config = dict(
    mlp_ratio=4,
    qk_norm=False,
    parallel_block=False,
    layers=8,
    positions='learned',
    pooling='mean',
    shampoo_beta=0.95,
    max_grad_norm=5.0,
    ema_decay=0.999,
    batch_size=128,
)
Rows from block 2 of a small image classifier, named by matrix and row number. Rows with one number belong to one neuron. Each number is 500 + 40 x the weight over its row's rms, rounded and kept within 0 to 999. All counts start at 0. Numbers have three digits each. After the name is the row's rms in percent of the matrix's.
After each neuron's rows are labels from the 100 images, of 14976, where the neuron reaches its highest value: "peak on" is the class under the peak. Only what is clearly more common there than usual is listed. The data: patchworks of several textures. In brackets: how many of the 100, against the usual share in percent.
# fc1: MLP up (model.blocks.2.mlp.fc1.weight, 1536x384), inputs 0-191
# fc2: MLP down (model.blocks.2.mlp.fc2.weight, 384x1536, transposed), outputs 0-191

fc1.279 090:490535512515495471547466502509590487521548565485486540468538460510508524495528623482408517515505480489472525556494475588504551516466493542479453513508528512500542440552523430474471513470501496547525531438528528528506454438513534543457520534447545460528482454471502605526473534448517539524475498528444521523455523529477484572492450533510608536475535478477504433499503524456493539476484502497539484513533528514482472391451521472426467447497565429492590470538503516557476491414502539573477530446541473539463537468529479460439490498440513507472554460488459560465507548472536509458
fc2.279 091:490462462484533513518524509463515513511517434512434562505543467513494518468475549485487488474546519470543453503559502537478418590479502447430423502555492491482572434516577529595512477551498542456537503574477544535561526510532570515436485518546487520558425544492416511521418576522524497478545517495444515470486468548459426511561423458445504540452447507496448537434485568507445453512621540516482537479516464442483485527488516528588544476460459524460477481548427499502526497535482462457475465532507516470469529461469508470503545457497482525535431474501538472477487473476545514572
peak on: cloudy (25 vs 3.1)

fc1.139 117:570500512443468512561554522498474485499483436435490444496506503412433527459469531452522516506450580457511538482504484468463499487448510535520497514467490468478599428534546427518541408467511498531489484493360441408478524486477515453494517492473555436495554501481554553549561496529510551506546540503501545540446533450479461554466458445519434488505479455529475528489456497462539562455553573474437466541456437484448537511526516496541512557484524542413484531519494558555449480479438428507500507451458471492540523539447518534500472399537503478408479469437551523499489545480433478369
fc2.139 112:454497563518528516518477497453564530481413532522491460502528509536522487469503512523471518491509481497569546509536510529474473504521471441484438548486525528523496569473581463554516547534498462458441473502514454504506514538482444477540457495506464503565491461419524466466554492571446472513556498483486551556506503553489516482469530439572392518461482503529410458513430463449459478507486650457523506507453552531484486507514495488441406583519452437495472444557524492494408455471436541513501458532445499514537455494509497448505547478481474500490479521515491515520537529410453482517
peak on: rays (28 vs 3)

fc1.482 088:537509461555531448540494536546450542474531516536455429505624485513417438512541479517514477485484578493484516526444506470529484522512478399542469487457490500508498464475506580542450491515423516541497553553431475473535531458478554486509509503549531493564440469433436578505475470500434423496457483540532448483498598545525507423502454463417553442500471596492492533445480547446544525511543468525467473518570503519482552530472481464493509473470483493488539533548498516524478526523580467515524493462548510473506486490498533525490441495495517455543518480524541469477446408508461495550
fc2.482 093:468487496448475515502496533455561563466475435541460539496515491524526476499470535592468532531494491492474519465565546481546512465517478511502523573493548508486445450501492509529571517431450514551512574465536518517558498410540518481442448533493509462465441516440529529513447455550510482449487446530526426457513476443430471502477501531452578522462513509534545530499591486526542516505489622471502549497497492533456467543521520525521539481444527482487498489445501513540445551537403531531576434456522546471479521506546459489552465385455505525472508558525494562461623452469523511501
peak on: rays (25 vs 3)

fc1.762 110:518508470482501493486477532550482493527502578489479389496576586491480490509516461533504501533504520439484498448492484481499440435432422497433493550507552517556538479448474483496509509509438526504532453437484486439551498411514504489454528467533567416424471481511555532512529540505566473460534484496473462494506543486564523441514454484477541556493434523484496507519472529465416544537569525489551530544434574534467509515499547582539459509464507487505506426531497391515485473478516555456506506423536442509533431506477460422528515491549548588518490493530535459513540387529536480542
fc2.762 109:532528494491484509444474475505516444471530524528555458500507485490495497462461500489493493529537467489511436447497582507500501588590466484520443469493481466463471485452457472469521551508491492516470524566510534569550535462528517495473564435491472507544444521493470536498455488487569495500517423522527534516495479424500456538522506500532501532520496517490441494486473510544466478457507549514464519487574576463523490541446538471500502512507605465557443526538566513480456446556427499496471453522507494527461464526483457426497469475521425488463522440468426507539483616521481559473
peak on: cloudy (43 vs 3.1)

fc1.296 110:501494489468493469489526564482555441479457487476545484546521526537531486493492590544509516423532550391511541564513493481475539531590479481541480616498480584469483467443509481454439487532416527496499494488453480553505538571480463469447458426467565520510496520476447464495544503497444567457441442445449545414540545439540466496490498429526504493505467478494490474487538512524556505472469487530505527509470523533525483471481570506436508508497541475470506459565499490571444561534536550471540504495454565488497502545486503523477586522549512476477543512441572443479528481508460529516
fc2.296 109:532519495471516487485444524465496519440548580552435466457567481543573558477615528556472508450446485565498484403513490507536488553492468479508541510406439462538521516483507504518496517447547540498444502462522494534514427455508435544544523537491433531488490465455479474486474450462554490492441526497518460439480422534564440435475521476479514468407470506472467534556409533523478462573527450445491515607461501484451495491477480482564558507426451521480442500508492429441484460455517502472504485520528531536525531494454567528503492494574473501563462477518427570520503466499523474458
peak on: cloudy (28 vs 3.1)

fc1.599 111:592539503475507449536491489516449517481509463568514569534569463527442426512499446432454465486525505536545474531527582458529506427542495547430481497578524465541480464598512484506571548532483531468563563443554515479530406565480541508529535561523492416443405499536520495488454525502492529501505494547559500509479521491533506473534499426509606473481469527579544556531534537446472573471530548513469467518508545475513568517530447475481566528497443517578546536514527578481472532490480509475521493490569544487502431586427469559499471502544513521468522513516534473455471456516461485498
fc2.599 110:446495531483500454458429536499515464514552525503515476531548566503563473495479520463532488496502560480516542474477522469495451524491558543526493497550541491516590473527558518527539499524511456465429555493498480534415523448487456563406546529556442582507460472470461482477522513443449516506467507500543527569503437517509440474477489476518467520481459568469491477471501537518508455498519468463463479485431422579507498487519515448602491441477547451553554471465467568488516510505458539514490491501441549486543491473504461420393498486510461454489478491489438481549446560459489505491
peak on: cloudy (27 vs 3.1)

fc1.753 125:501467486511505545544478526551582470504574467490501557562566529504479464529480527549480470519457549447556583521509510473485475486545500548455506526497548483531591561484508436494561567481489488456485522535437517512503506498576464449555513495464498520543514535505471521484502410512568559568518529525438485464464510539480469427539424491481472544489549510530539548545519463533531486488474508493450554453483445476500430520532496512457445443539573446543565497495506541502543435560440490467503502488559531464473480474509456496471494452499472521492430423501513525526523422418598561402
fc2.753 124:461516519470470467447538566472415490495466522506585477482442512439529503468522492465424528477536420504528484425592525451491526530541503517538458509470415456463530517501466532523474511490486510576510567482499490464521412474510482481451486463458503511458477391490464465452497522513499459591457499579492433491560458528527494529354518485544504500455513498463479548529503529511509464457566493491544448561505521448447475508512484530509477449547463502474431535459465477470458438497497492448521475454507550541476538525520534557516483465584441469491580509537470471457475449542499476524
peak on: cloudy (27 vs 3.1)

fc1.202 103:503519495478534475520458557455509492483533527522534503423579457474455520547490464366446476514538566533496515546502432525459530471500522490465485456490445508512518562472405447574448481530462493528553507477482502489455480526549528459474526482513413474501510491527531568518508475531541579497484422498470511579526506538481534406501537520529508531443488524540508510446477557474453457554515463461525484523518518531488570512518474502513510462545487584556506475449554455553556510525518572425558464394492523511452456557522518489436463478468526536458543542535502486495530458543482523505
fc2.202 105:502455479516487552443505517480476531468463484474622478434463463470468449413486513512492437525440497460466529501540586474529443517427523496508524502577434529488470512464554514506515516452450412524475562502510459475483547543501474518415519535464468559501502482521602546481455468530445520484489537566433534543489510558449460425495436587519566571428533487534499523416501455502544479492513485449512500499494504497461450504494446480449481422519463486500469495526450560494535485489533476540474501540550500559558523516490481473580564446620553448507460526448512491480440478523432442515
peak on: cloudy (35 vs 3.1)

fc1.217 109:460481470475462529465570520449468546417463504490519479508497526493425526473474500532477508516501501485534530528492459509448432476495481458507548466448442452443491555478495512532453439438520452562514469512420505555485458512484508495533466495536527407461467498501564550533568525537533465551545587538522536546482495519531591556526520495522460490495516523511417520479502537501494465514504485502487511510540553540477512534491556525488492548569529627541439574439484522456465501495531524528483512551481473479479521492579502566526474479525512461460495530462515466496501558491479511489
fc2.217 114:466490457497471474537458468423515517516475589548460485450529457505448598537559583417484525502545518488492484555512482491539578544510455503542478493410508471464487403533502408513448494498544531530450559519531500382448560507480474426511497557491542453479481515453541448466508488484490476482531498476503523531524515486488513457490464425441460557469430492546513491515541502513466527431495562514527592560490493491495478486503544507476446476482490527471501477499506592455510434473517541487479513531528442452504520525501566569594487509532448553524523501492534546482516558535433515386
peak on: cloudy (33 vs 3.1)

fc1.87 098:484517496489535502496549548488453504570555477494459499505495459471446532523511512442523490513475551497485454506447453457461501543538510511470472531576537517455488460507521528564409506425487518538578471547492565425522496500477590481532500482444506485463438474468472522504512479425429578536475539405489509482495559447534528499511532458484401482525529441542495541494498530566476511488611485558505491539485541474498374455544560447441513538512489520548461478506546511515554531462547554576517470465479477569522496464479504494549503484460462430501530483511478488498530513568419474446
fc2.87 101:536496473519495516494487511434451532558486515446478495532465524480494518479468504457567439495599536461578511439486479485449502531493477499538481522470470404493475429534489468561528470460554492426437567568450487427515459496525516430474518452580551492560542460437469551456518475478491521506484446504408455517473448500470491524430553541475516566470452549476437504510423524532469504488550461489475518477498501561425511538532460522425502542468506568495552504537479510492521502502438457442508513489551486583554448529483581535488511463518496506497557466485535456482518451501459462493
peak on: plain (26 vs 3.2)

fc1.422 094:520592498488483510495530490494493527563540548579495503482546431441529515504515518483520587550527519466473511505533547522486484520536540550551503514552505501547499486518509483505539522461473539503482516513518500479460523486494500464507514493584410453564505484453503464538512477536561527509491509403496525512439500511517538586592491493524398512564514517505479481462529509464510520527525542456531551506541470547514525546480477481515527505526513526424521510553458443472525440494504548512442531628520487465474445492504543497461514540483564504460549507490482468617516521487423492515
fc2.422 093:481472412451509465499586417474598537543426484505501507453551581553475455477492493531499481556442531468511444478490498445518525478497509568484517522531557463434493530449483544525527483461459491440423527511480525464520537434484502526457530443506524555432483555562435532427527508483507492573491479540499486442526490451557550538475507451501486499461422490492547479555536515496549445482522492434545513467572461493522483542486518486480436537528546522483519479498566545552506460486440502510541497499473501532486517472493596487413502533513486547509524549468593534448482449480570523462
peak on: rays (32 vs 3)

fc1.327 086:468563493540504508445478532515474520552482541501441507502541468486427524446485441513485491520463541479547433494569499425486501536521565509497485537450511501509486568596485493495505526486511508522475485495479546434494504497477547544462501512444500453519504484483491569480486459551516540538490479520497483483487533524463507559536415493465535511476507545545469490602492534558546556458505456490463420451538522406501542552498567482489390472522510490543564499545509548512528508618499478501473448451551479528482514595476448475420471494481505577569543480452475456517495523488470529521
fc2.327 086:520500506476474556514500501488489500516490476538505548500495442572524538534562505428500490538543453459537563540571573439423493463536492503465442538554448401495528469538470429568473544497540427498493512530494528555462542504433526539475522524544501486422538492496455549549515584497514514538454536502458489474504492487524535483483497547571492531525415472534520571485501576451534519488489467530509533432505526393516477439495485521440553466418478468473491525502495503518533448502416510593510504566512493523509528530510482522509527466559499427437441510494504510618458497503522473537
peak on: cloudy (33 vs 3.1)

fc1.614 091:496497509500446512436504526446578551494561420430523443481504472392451449463506465524475390471520500529459552512497533476507605531518478560535513461442514522446438498573438485539543498499411575485529556542483486500480450514503497524481503484495504421441535429525534545481554453501506468444471478503539437472471508508530492511488461486498489498467533525455468475491554545507507562500501588383489513512530557531474505496543539472548458559427507446552474459504542526542444507484492512570519473505482476489417468531512492518460438565494492556540527442513494481485532599489519565467
fc2.614 091:509466497489574490566519493508481484483516469565581494509558540562452503504554481473495487522462498459502491518552444511566501535520544510498509475524470479549409398514487474439504459515509484471499573532500523528537498479513451510492484531476565467559415385454573508521472530502480411529494487454537478486441527497464412540506430450522477510565523493562567516565410499494551542545438496494515420528501483525453539513473499432469544569435499520493496521532536466506512491460452531502481491441524467473551554460433453473474501446459430499530515549517542472505458512513471516530
peak on: rays (34 vs 3)

fc1.381 112:534541519510449516518546582466449482511516503463520505509475565560542487549491489468531447509552527518472473491578523458498490494413496440493507555456469515535483507526506485471535456539460447395492493490580543492519455480482513496466554572459544505444527474574442610500483540537433504522522486454417496481486498519459540454451460486466386547502523511527436511478550468562503458501536437529476513522529470554530515546502469551464481563489464491525483494519520502493485527530486509564486511510596496485551523496456555559413504510468513431469498480443470473504531525534535492563
fc2.381 111:420503588485522500563480385563501552512529550408467527451448533491563468523484519473503473474497518518529486493519517551502502615499479560442479494466526454464520477497485515507417482500487417566464497471435484510530559498518469450470540478498463514451471519506477465503507472548548509486484462523533505570464459486492485506548545498470577500511379439488509532550486548489569496537479528481497497430526496547540587488473491499476413435535411537538540497443467489509502566487554565563416540441552509501484478540445590499529530520560467537488553533519564485453523451467509571430
peak on: cloudy (38 vs 3.1)

fc1.309 100:519533531539507516533495568556472445494562515498536506467442488499565511477431589517549484497486479470453483483503449481509514435476522387500509489480533494443534502541465530466467482521472503511507411620544482470491527522481528493517529480513459418550471481493473441493530512464486463549507536568501432405468551555478458527519444501488518558511520451481463535511489507445479449468449488496463480527462539545540517487511579520507432552508538488469459532562538410433546490541527476428457622488544451528532491452496479405491507522478432485507516555413473537522461459531507428515
fc2.309 098:555481447450506549491572541552532514568543533557509528529474541441508495523440504530470512508564529515467471517495456449446491509427467504522546518562474512507497446517505513476512544501526589431495560522540462492525498447540527447493503537495455542530524440476460521552471547483510496517458526472465442579483469500523498498492508530508476446512523522549486506476597495527490556546485548503500515494577492518508470554520462496421479491508481546530504538387485511559479485558454529443528509547499439526487482447519436514519530479507592499457537451502490543428542452434485494488
peak on: rays (27 vs 3)

fc1.676 081:554468433426526512569509537518506532518573563466499549464537472524493456521509481489484536474478585589492564462462442502448442500477489491432474471553544533503579496453523562509530553542577430452500520453458554495557459539479455493470549496523492512553457494428468536496515496463480574506509515443437472494499509450401464483495537541542545520527538484549546509496472540561494493482524474514597596525579514535558513470541524537479494471523516511504476500522440501484528480471498491476505550570527475495532532565483629456511553538516484454405493534506471497521483473454511377470
fc2.676 085:474417523424467486455475542477510550497435522539505478486560463472459446499500515511492490512495523432509498510605551494517477500532525472534580524531447396476533412491512527519527485580504612502491534442513522506480529542438532464558523437518472547459465516531475430467566491491552495492491514505469467474474518496487581513481499480494443483559522496457497478501506495473529475492524488534557454338493520429540509490489499473560471515577477483473481471494569527501539501519543571564457549471484532528468462428508509591485564519543582530479456499477463506434510514525489528508
peak on: rays (25 vs 3)

fc1.703 088:534498470497495554477430530548467470526498551503451510520515494404467521518488381447491427557518519484485495480455346495510551461494539495593598475515487577503507453524484498502435497534523466523458488506545509467493563556552488539471483520483531423506525578509462470508553475486592482482510602538503494514534518547569539525513449511505519485535517479458466485429521521535420499538569478462465526597486477562520458513531584474516469532511511555480431560485517489423497529586566472569473554481501504508441486481470444530491520510509541486519516498468471470500476473492429458461
fc2.703 084:556542469490480463498484536495449481490501610551555437501423489554555487474540469457434469563470565516495534500477443438473508574511519562488447540466544560498553532467428384501527482521463522492501540475543472479560524428582535450540514552392450474494414548505529516447540482455460474478504457513431474448543421496574534499509482499494484442413524495567496532512538499492473510569405494504533496516531553551467435566520520507514556559481537519516532501518481594500461534453552537450476473519539490551522509521551535447468578477536483541503524456523526488494440502453462474452
peak on: plain (31 vs 3.2)

fc1.414 088:501496440468546558504487498528403502495483415579459517453524503452545531425461508565449494495466419534561460473513533462439556557502517505502499504428510435457573551546484414457433538518444521446514567514501452515452496553521519579482539568511455551430446533511462511502432497570532461512516532367510543533477458547484509392469479491528489505535452510538463515499460497529529487524557496480515488497529536500520486515509441516519500547443481545506506500510527468502528489531534540517509534467486498536453483492461520513515508534533471498509488480507459495476479506580421440500
fc2.414 096:501535461559501453440530478439517541535525466513471521589464536527469457498493466467545503486505563524451516457477420490473451470427399428575402489517519463507520434519530488540478557491457472523469496533504444493521489475503501448438506448469500491529565450531566480590485526427521492515504512532513498521451490569463457496501563547432541531465520527536529537506503492483521476505435495473508475474560489527523501501506524583463489492418515466537526501516437545527502476565551558572520482410548428528538415507618486507487457477517506526547508524461492448438481415469501528473
peak on: cloudy (25 vs 3.1)

fc1.551 077:526518501460532556555482514525460504561496422570505471549520515491545516499512490468456450546515538523478496468410570515493542533431497528488543514460485496525465502572492506568432501483603486492500480478515497435466532511522463513553472479461482464460479486493412518482460465461589525506460490523461524567518489487480528476585460460512469501496508534454575501552466580532526522462460502461438461467504477459525482555499521456463526499555532539511478511523556509497515480507523594492530524457581516519507461461481566492479486515549421557494443469558467483457536551486453508450
fc2.551 080:429451571580479586464467502482400522492540596484569500555538471587488493509480572461514467500517506497465511456546484549471455474427496489495465523481501482524509489474521439579516456392517499469496459459591523516539587486489481477509496534518540441532471517518487520489534530503525470496566576496458500486507427487444532493401516474526490527525480581490486477524596468486458492518498446453527501536475493535554561536541476495561461566524487522488493499528496490481516454505464523523512470511480504510501545478491514472559499507498527439446514576492470587523445468491526440470
peak on: plain (33 vs 3.2)